Weights of a small model that predicts nearness at each pixel: 30800 steps, batches of 128.
Rows from block 7, named by matrix and row number. Each number is 128 + 32 x the weight over its row's rms, rounded and kept within 0 to 255. All counts start at 0. Numbers have three digits each. After the name is the row's rms in percent of the matrix's.
# conv: 3x3 conv (model.mid.1.conv.weight, 192x192x3x3), inputs 110-119, a 3x3 kernel for each
conv.56 098:086110137133170094099094116169102156088107091125153113177075187127148116114140188172074098109176129114083178146159143174103178079137093172113118160133141118166088128166093132103166138168094092109116138089165150093123141114177170069080127194120134136179073149177166109121
conv.57 116:116155083135124088127094138168103123130090129083156081136121147127155107081134152153183125106100131102168069141067142095108095142087122099116128047146065068126173149139170041079087081175102172078100122081106169118127100128187098085120137117178098123143152114126181105137
conv.58 091:075131131105117106133178085108135125146126099111100158126131144110119133075139167157079162089130128136158119094109110104119146143098059121113132121084181148142193085138123166069149169068115155116141181130099128119113112160160126100102149131086165118137128135162065096153
conv.59 097:138163050169126155139148115081135112096148086073184131134142127052165171086129237094118150153130106106122156113119131148098094167135165094128139150161157077179186145106124118141099170133119185116134178099178145089126094104051135165174149130110151110110102158124158143137
conv.60 088:156134114143155102125104132106136148116162160150097128132196136147132110128134111109185106090129175105164136104122148131192144128116092148175064132152145171124097120153128168173114163125104179087139133082135151137138145135097086195142180145106139169168117130140101165125
conv.61 097:128156115087125156191126180157059125115080105102187104131082070141135166085114158028142105137141119094126151101083138090149106175101089107116105182111116094182181135097144034110204164156113132086121107144140137183141105120117101131160145132128085117118133119149114127065
conv.62 094:087134101119084130095160144133162057158153112133194146085178124151116114127140126100155067123062120139117107123117060133120186084132127083122060115179177179216163120125069161132130116087088147094112073106127148120107188061142081121134162153135136142149168117138065110164
conv.63 102:162174090133136136108177094123138124136107130085174110139124123145118107133115155167103117102120162065131174074149092147108097117172161155157070155133125097132062085119140085167089170176126123124167178148115080099166151160068134128159139038133172164163114104098090166141
conv.64 111:119098135105085117146167107055148132072158142125129080108112124119129186074144053127166100121102098176087125088139141053063114126159196132138117150020149109175189149107029125116116172137150082040089091111133131117115127115045141090111130095132108105088078135112129148114
conv.65 105:108057103184106100115126132090149078160075077182105111131142103089112109153082133139084068145096079160142137149092087181103141044082099131115075131121155162087113166126107171119104155093063053181056134093141106088102085103122093071127086104126147127102109145125093149088
conv.66 097:045195160176116105147116116111078141159150134150153141093149156151134118155132132181125141171077112170121083118114147200173165141194115179133110221143182120166128159135155087116193198165221074119164073110097129111121172126111043159109101136102118159121127126074122124130
conv.67 101:123128135155142105159155117096124128099144145117165144072147134169098058154106094084159119111134118122113121084104184197155089134143081122140121096119129143084099108148087123130158158141089058090182127126143181178172174131136099113105208200119099169110090182120132098110
conv.68 114:071129148081115179130166056129104118142127053155115121148096137154120158081194164132138071071158139123077080129119146102086127222145090109127069096075098112124101173094081126090120114091135116087070128102138160134138120082110196111179129097142081119154100104107208158106
conv.69 116:110179086147128101147135111138142086096130124165117126095119171121089145104088151141089095044131154140122205090098117115054107174122156128114074161142097118120119108120179073120110138162135140127101125084147084155107109160174136073148127168149103082130132169106173089161
conv.70 102:165135184127064194135131111132122145100148173143072156129147165144170129081111182041091170180114090153170169145067121175170092046139118138136151131148135090145097126114170091144104103082148143121124121114139161080107135111146133115079110141150069166187154126113164126107
conv.71 088:078124149174167104181110151168112130083188096114137098137142163140163105144160153087145143169133080105127136136109113160126109163170137126144130135148150133134124088127087134137123156103147178093104168115121154096166103092096134135109150096071120153107133126170172139127
conv.72 091:135109114173144076150194162067106161148090125116129124169113118140182171148105116111140129094101101089152162135114142085123180124155117090142158143128132179144146137115122072143112182152167160083168142123069141138102167099169136136089156130101166150101151108174148073148
conv.73 090:132126142128137173106195084144077110131128117149098126119113123173157123138137217111134157134124105105122169158114147140174171128136159165150128174208141147170097131167185152164178080120171141127143121136132105146096165137165117114093127157128124153144193100132119145086
conv.74 097:074055147166142128157143111127133134114103151159136109164109082078098137109117143092122076090156098154113162108136123154160104166120081100130131178162080104073153134098109102119176154135178122099135122087169082120174164168211137168076144107153145093118133143183172110110
conv.75 091:148183127167113178177112136134101152123164079104134153114199103146118101192119124110148149108175134102135120119137107217120110069126163155131138140147101198157095158136145131141120134206125151064084107154065157039170118135096147151082122123119154156131105115081107155143
conv.76 090:166142141119120150041171162105157154113112149134097185154146127159097180118176207055140176173086170087100091146148121164116112146144188169142114153122165145205174123137117214130127139148106060139110154062108190143176111153036110112127092142098093146162144180071097169147
conv.77 090:122153144142150160185093088125178080132122148159116157134146109128129166049133109154161119084166116126087102114108150141133150162123151145185145171156141174232110147155125166148098072143167124199107112122176096162109120122147182093122126155110191160148159160076189102059
conv.78 092:174131105133120128091144182157069140098135136113099130147124133191167138128060160128097121109113139105126104117116124175197159128119092169134160175180142166098184118094121148151123123147208205135130080138127078102062108096089089108135167089184103139136145070124187134169
conv.79 093:114100106140133080070113126191181112049113182084130145123110167183128159157143136128115118108116159123139148161139147118134146139109094115130136163100151104114201148102100088138180058156131100141130123085109127106127149100132115106090141110097177086099103139123109133132
conv.80 103:115095147079133123102181101070050119120110141136130076109118182093127050180127116110087132109166131116101138105146052088114117158080151109138089117106127067150097146074084086140148192126150065132152100054096070171165174106141245144099115155151175105158169165094109145129
conv.81 092:108153161142137213097206201085164158076162164111177078172154079144107087165133124177101129132147081165083138170130123142205145176163140133178118179143149085157126148151132100181151154180074113163126180142109132079157122136175113131112123095102128129129126118103097148148
conv.82 086:059124157110212159108165101162118167115137130166144079162159064140150179063097132132119159069102127143143082161103109105167083184193143132120127167149143131109105204127131214165128148122121156090177128133165109120158156130178144155149104089101137129209154149159082102112
conv.83 111:078147100087118166159105114115132113092132163125094159149119136118175055143157059113069129152075120089164113090061180119078092116089188110161144132148111119184123130066135090142112117153176124145136116095133064135133101161049139134062117090149100142116125074131120108129
conv.84 104:148121161135124163161113065158120079199099115133127133123178091067154174062138098126086151134135125146077088151167075134093090136118123088152142161131150129111158147185076154139132197114124106097125168078122184155126103167088146108149136171135130099162153121134121123136
conv.85 113:136135107125126144069120147176148137128129112086097161166098108110135141163086100102111101110089176153120172111067131089160158109131154110105099100186154164096104079137077170074142100184087169093153137174136094128108093110095152109106154094149119132105111084183065165120
conv.86 107:121110073145148095117140143133135087157131081133103169162117118112076167117145109170129097105081105138129146114057168130170124111119111166069143109131142081138193090118101145101146128133161142036147084162099167127124106130133121103115156175087064142095115097089161147109
conv.87 102:092139063053112089100123162140147135095126073136100147160115151107115123175111098126082109107085113219105135118109073118129140048131115068166148165167118085077112191126138135142115118124121098149144124097091094112164150140156130169117165120214152126103145139118143090120
conv.88 108:130086123140121136140098073166082072119194110160144170131106141089168157098147096069135162146136116158126129130127055130142140104045160169095110107181122106146144116127081147157115102102138133074112093133111140157161188142078156149071094134103137180122137140116199125126
conv.89 111:185122092116106166096150113076123136162065126155146172130139092128125108202154069116091096117096110127165122167130096166153098154127099135138094119145149079154141107123150111124070122155105132127118166130128090148112159106086110128170100128141135121151135173052169155083
conv.90 092:118153138160138133119119152112136129129104130142120105116097174143133111151157093117113084100133122128079213147141072134199132113121124173099158173166124203068112108143119124137125111176124131085091101132164128159105125147105205150142127143185109152131166127154091187138
conv.91 102:093121125111162121106155123158149126138086108151136125137123130160121071130063255077076147104124067092095199089150111103087077099129104078133124078145148202058159162129089103058155170078107079099115103160092189137102169107172142129056121121148091075107108115157107136147
conv.92 092:121095117143120164122162119098134144155113136151137119130156119188152132177180099130147086154155146113138116122176099204131198117079137148202159159199165123176125107117157198132134133145155129060119103087084189112147107152142163039143138124095184123154197128140103141213
conv.93 103:120087055113102142085140200038165103139101156118092166120118102140141135125127157115123130108118137109129154117076080124130158102152120108115128140093202117137135144115083123159086162071078175101164071115104116189143163114126122088087134136127154155096114093128101174184
conv.94 117:116165086119110112079155102095099125075171173152108162116113120140069095069123141122097131100153130146082119064107136121121156102111129211172112074161106112114120147081132153110121133119077093151111116054106154158123101115144088112112152078117081132142107099128103136135
conv.95 113:109028154123143115148193074102149113157121155131165094096192084133145121133080101098099122116166087140042117144069126126095088193099145141149153120162082103081070174096093117150091154124101105145126113088121185158161110113101149123096084154146125162158109096091142137126
conv.96 088:145157102160137145062130128013121138132171100170122112119138098124145169110139142126164156179105166155178085206159153115086102174178193128125163138159176180100128116155076219099166142160123169117189204128112092150103136110201112112116103127102135114108095102117131132103
conv.97 089:186145152102131124151172140072090130177159144082181160184119142136202118195103120129131155059176117140082138122179160133182128176123115153122099114093129129112077051166087116115141150103123106113160062120106141161151158057080092142141121138124113143111100148138143115150
conv.98 086:131164115174090099094222117073170114119143146154134134157115134113158156127106168129096177184134041150146130183144115210136100131120129165171098165127141102165178150148106141176144159166168140118135164088152154109121145140135079108140142155073154111124138110058154091155
conv.99 101:085136144148147201099118116130092130096131101141131121102136162111063164191135086161117118103127149099121182081121140133100110186161127114142136066149136129099090154116078111128118112140088154129109204114091127106093124129150149073134101100236128076149092110181163136165
conv.100 105:128118142132147147119148093047119106088113138131120089109114108103113139171143153068170102069105119128134125113106118039139146114094110077119146146091142138102110102129141034155150099109069208095134073170154174155159123149131134110164168183194131141103109139086151149125
conv.101 088:074125186153117172189090089161152146082098164089115172101143120092129086132087213104171139056103186102115142128097151158156153157135182105210101168141101101122138134109103093129165138140112119097163126150164126136183143167094061140139159112104114106184104144101147135063
conv.102 090:114103120123190092148078112153158146142101099077111158174135086103160069103097183142122142123168108128103079159094108184127158126121184167171097101142170090124058087134133131115072162171149165163140108091116091065153161120110116147109149155082116154144175130132113109088
conv.103 118:139171114101143117130115136051076103115098087135134092102123084113143153104165136081054067129105107158131088122165119132071089152194137139158146128091191135183110103096125101131154098106093115156141111067127150125121188108156140081123154115107125133064098092110126154181
conv.104 085:184115166142142133198159151104181200148127142110126164126140158150126163065092116139134108102131173184120114134176106162104141182160101158137105134139157127147158126113138174139098122099168162137192123115134132124157146088142169094148140093182136069085138114087142123126
conv.105 112:130136176139111127141109101126094089109147128128184139127097192166144171168106122114116101125143110179111156163152127105058072173136145134112130156162106150124149190104099103121103155112100086105089085147102173146136111102154116105123155152175112105174174081138197203202
conv.106 097:155122112111166080176120065185094120076102071176080146156101127133176150198149122124084139085159130124170160170164200119153118158139125165164145149134121179143202169158147150135139196119145083104123131134117113113115153123122157141117229145154136124117130110204187176098
conv.107 087:126113177138142136181110059117115121155157069099155128146087106074143112139083127167125125150051158130120147099126153124146099177097096124098148122144082151117072205088171129135092152136082130103117102172143137129096153144104129074101151152168143170111159069183118093087
conv.108 098:078130184179110115162054090124113100134094166100129113072155090115122128168126071138064112168110145167131117160157099194141123105079189169175111105106143183144128143134116148104092173078164113097126147164147126120121108116104173106144215119124126137145141142122172170098
conv.109 110:095117171139086185184158192090144081176106145131091152137157127122158111156165093166092100187128085095186104132116170092198084141138094147153169123140127200214113162174160124165134155127022119128120124111082173157099080135099090159105171131162148131136089145058210158177
conv.110 089:165101116150139117099091106066059074093077197113166085103133066117125092084129129073106131117083134164136090100147089094146116116099154124127129118120100097103115118113107138144146089127143078148116060126122163127107094141116112105104137123068137126160124162100116126168
conv.111 089:134170077095093142137162136207146123126171070067091167122117090114131151153027156196092089116115111149134160092174160135083158109089151161100160082125145131145184110115076130132147132142130122152135197113160132115130101131130163147118122145186120183137110146158101108101
conv.112 087:096154137105168202123149107132139204146137134092152163147172090107117157134119124115154077117140145098120162160139123100150176112181122167138158102163062119131153146136134089129171155110130113123163113134116102239136081126132140170112138136174143107112112104135079135067
conv.113 089:139142034087137145124122173103137146201102167156087149139163111142079135164161180095121156148135131107137083122162046115167157115155093132128155126103179118183113133132171076165094117117072110110094123163124169142169094110076161154159121098153158136111157117136094163223
conv.114 102:106158106106157100148162142105078105151106052092110165095138133158184122146096097143093115142132072139126154126140106089095090178131168092144105138128075141141186144090152111120113105097117140152136136184123131112095089106157109131164075137118134137149093103171148163078
conv.115 102:140135140125139163159098125078072048154174120154102106161119154136133163143108068071101098141132143129100044143119142134090131176083147134151194146131110081116093144170170145102119151120084134110118080113151099110111127122168157164108122119156126085124063093146105164134
conv.116 084:096101190164183096108094100101116086099135207113133113109100128159139101112129202125112150112155103121143111161104179131131139128156140113154158174128107136144115153113114176158197152142126142120150111105122127093147160104091172088125150167125157156066121126069074146091
conv.117 085:167146165089158180173109137146094173075154164143142190167102140156122175143130141174136148091122108114142169105123202110115134116108108148173146191132156191179199117136201074132157110159149170136151127095105075110212135114128156115101103093153144124145178087166117123111
conv.118 104:078030045124127147146126124164161188051080012128157175118125133135121180117185122145122133069092112213133166118161153151133131109136125093115158131187168115137136123142160123140161130141117073094157119138104084111116117113104154155146143152125104159088156163133092067130
conv.119 085:136155086126158061118139132161115157088129157117124151141188113119132141121131201116142116158106089059123147108149159150163117143116124190162122125180137140117102121122122099156209130187104095100120118136160120046140152116132127089111071136133107142128170095184080141161
conv.120 091:135156081128135099106111148163153104163126140191111112112127172179104103143121137121165109120147144183116175120152123111145140140173114176131174144204161136131146148136149098186099186142143118212100118111182168123173140146160111031082149149110113127106099097092136149081
conv.121 103:133077098187223171124126083074157095071100099098106171091117096162131107112099199142143128116096141126123148149134093073114172101144107156088106132144160128084110146163116149113093076112164132134178163128119131088152085178101050152110076097195114151160133143183157137192
conv.122 089:150138097206140143057151081108104112123123128169098211143154157134110127098139121096131131169120169096144127128124123122132153147147153113160130141095098137142131119113139098112124144110165101162170096112111135194188077107114154126099164148106094098119147128116159097091
conv.123 103:084123107119116145170139102116090209034086108131149148116113138216144139137084115113175107091128104104123113149171114092100131140129158125106100121106149114118109124171187166126095136141081183125161171103179112112142079155155149138122126062128116113134102139129096145132
conv.124 110:075130084178137061116125104174151059114108143169135167092145117129099126095122102116117113135154119146130043141108135096100150074160111129133116105094131095141169162122094138108129169108165172128153120123073115138133158152102139117163127040119083136157117119118098163096
conv.125 085:162114104174108103141138184240117129146151109157137143117109124125152162182126132089138120115108210134121135125097141123124128074109153160138144161165148123130088145116121140051105134099136115123127219085196097152132101139127128114088157123081124151153091091147050105088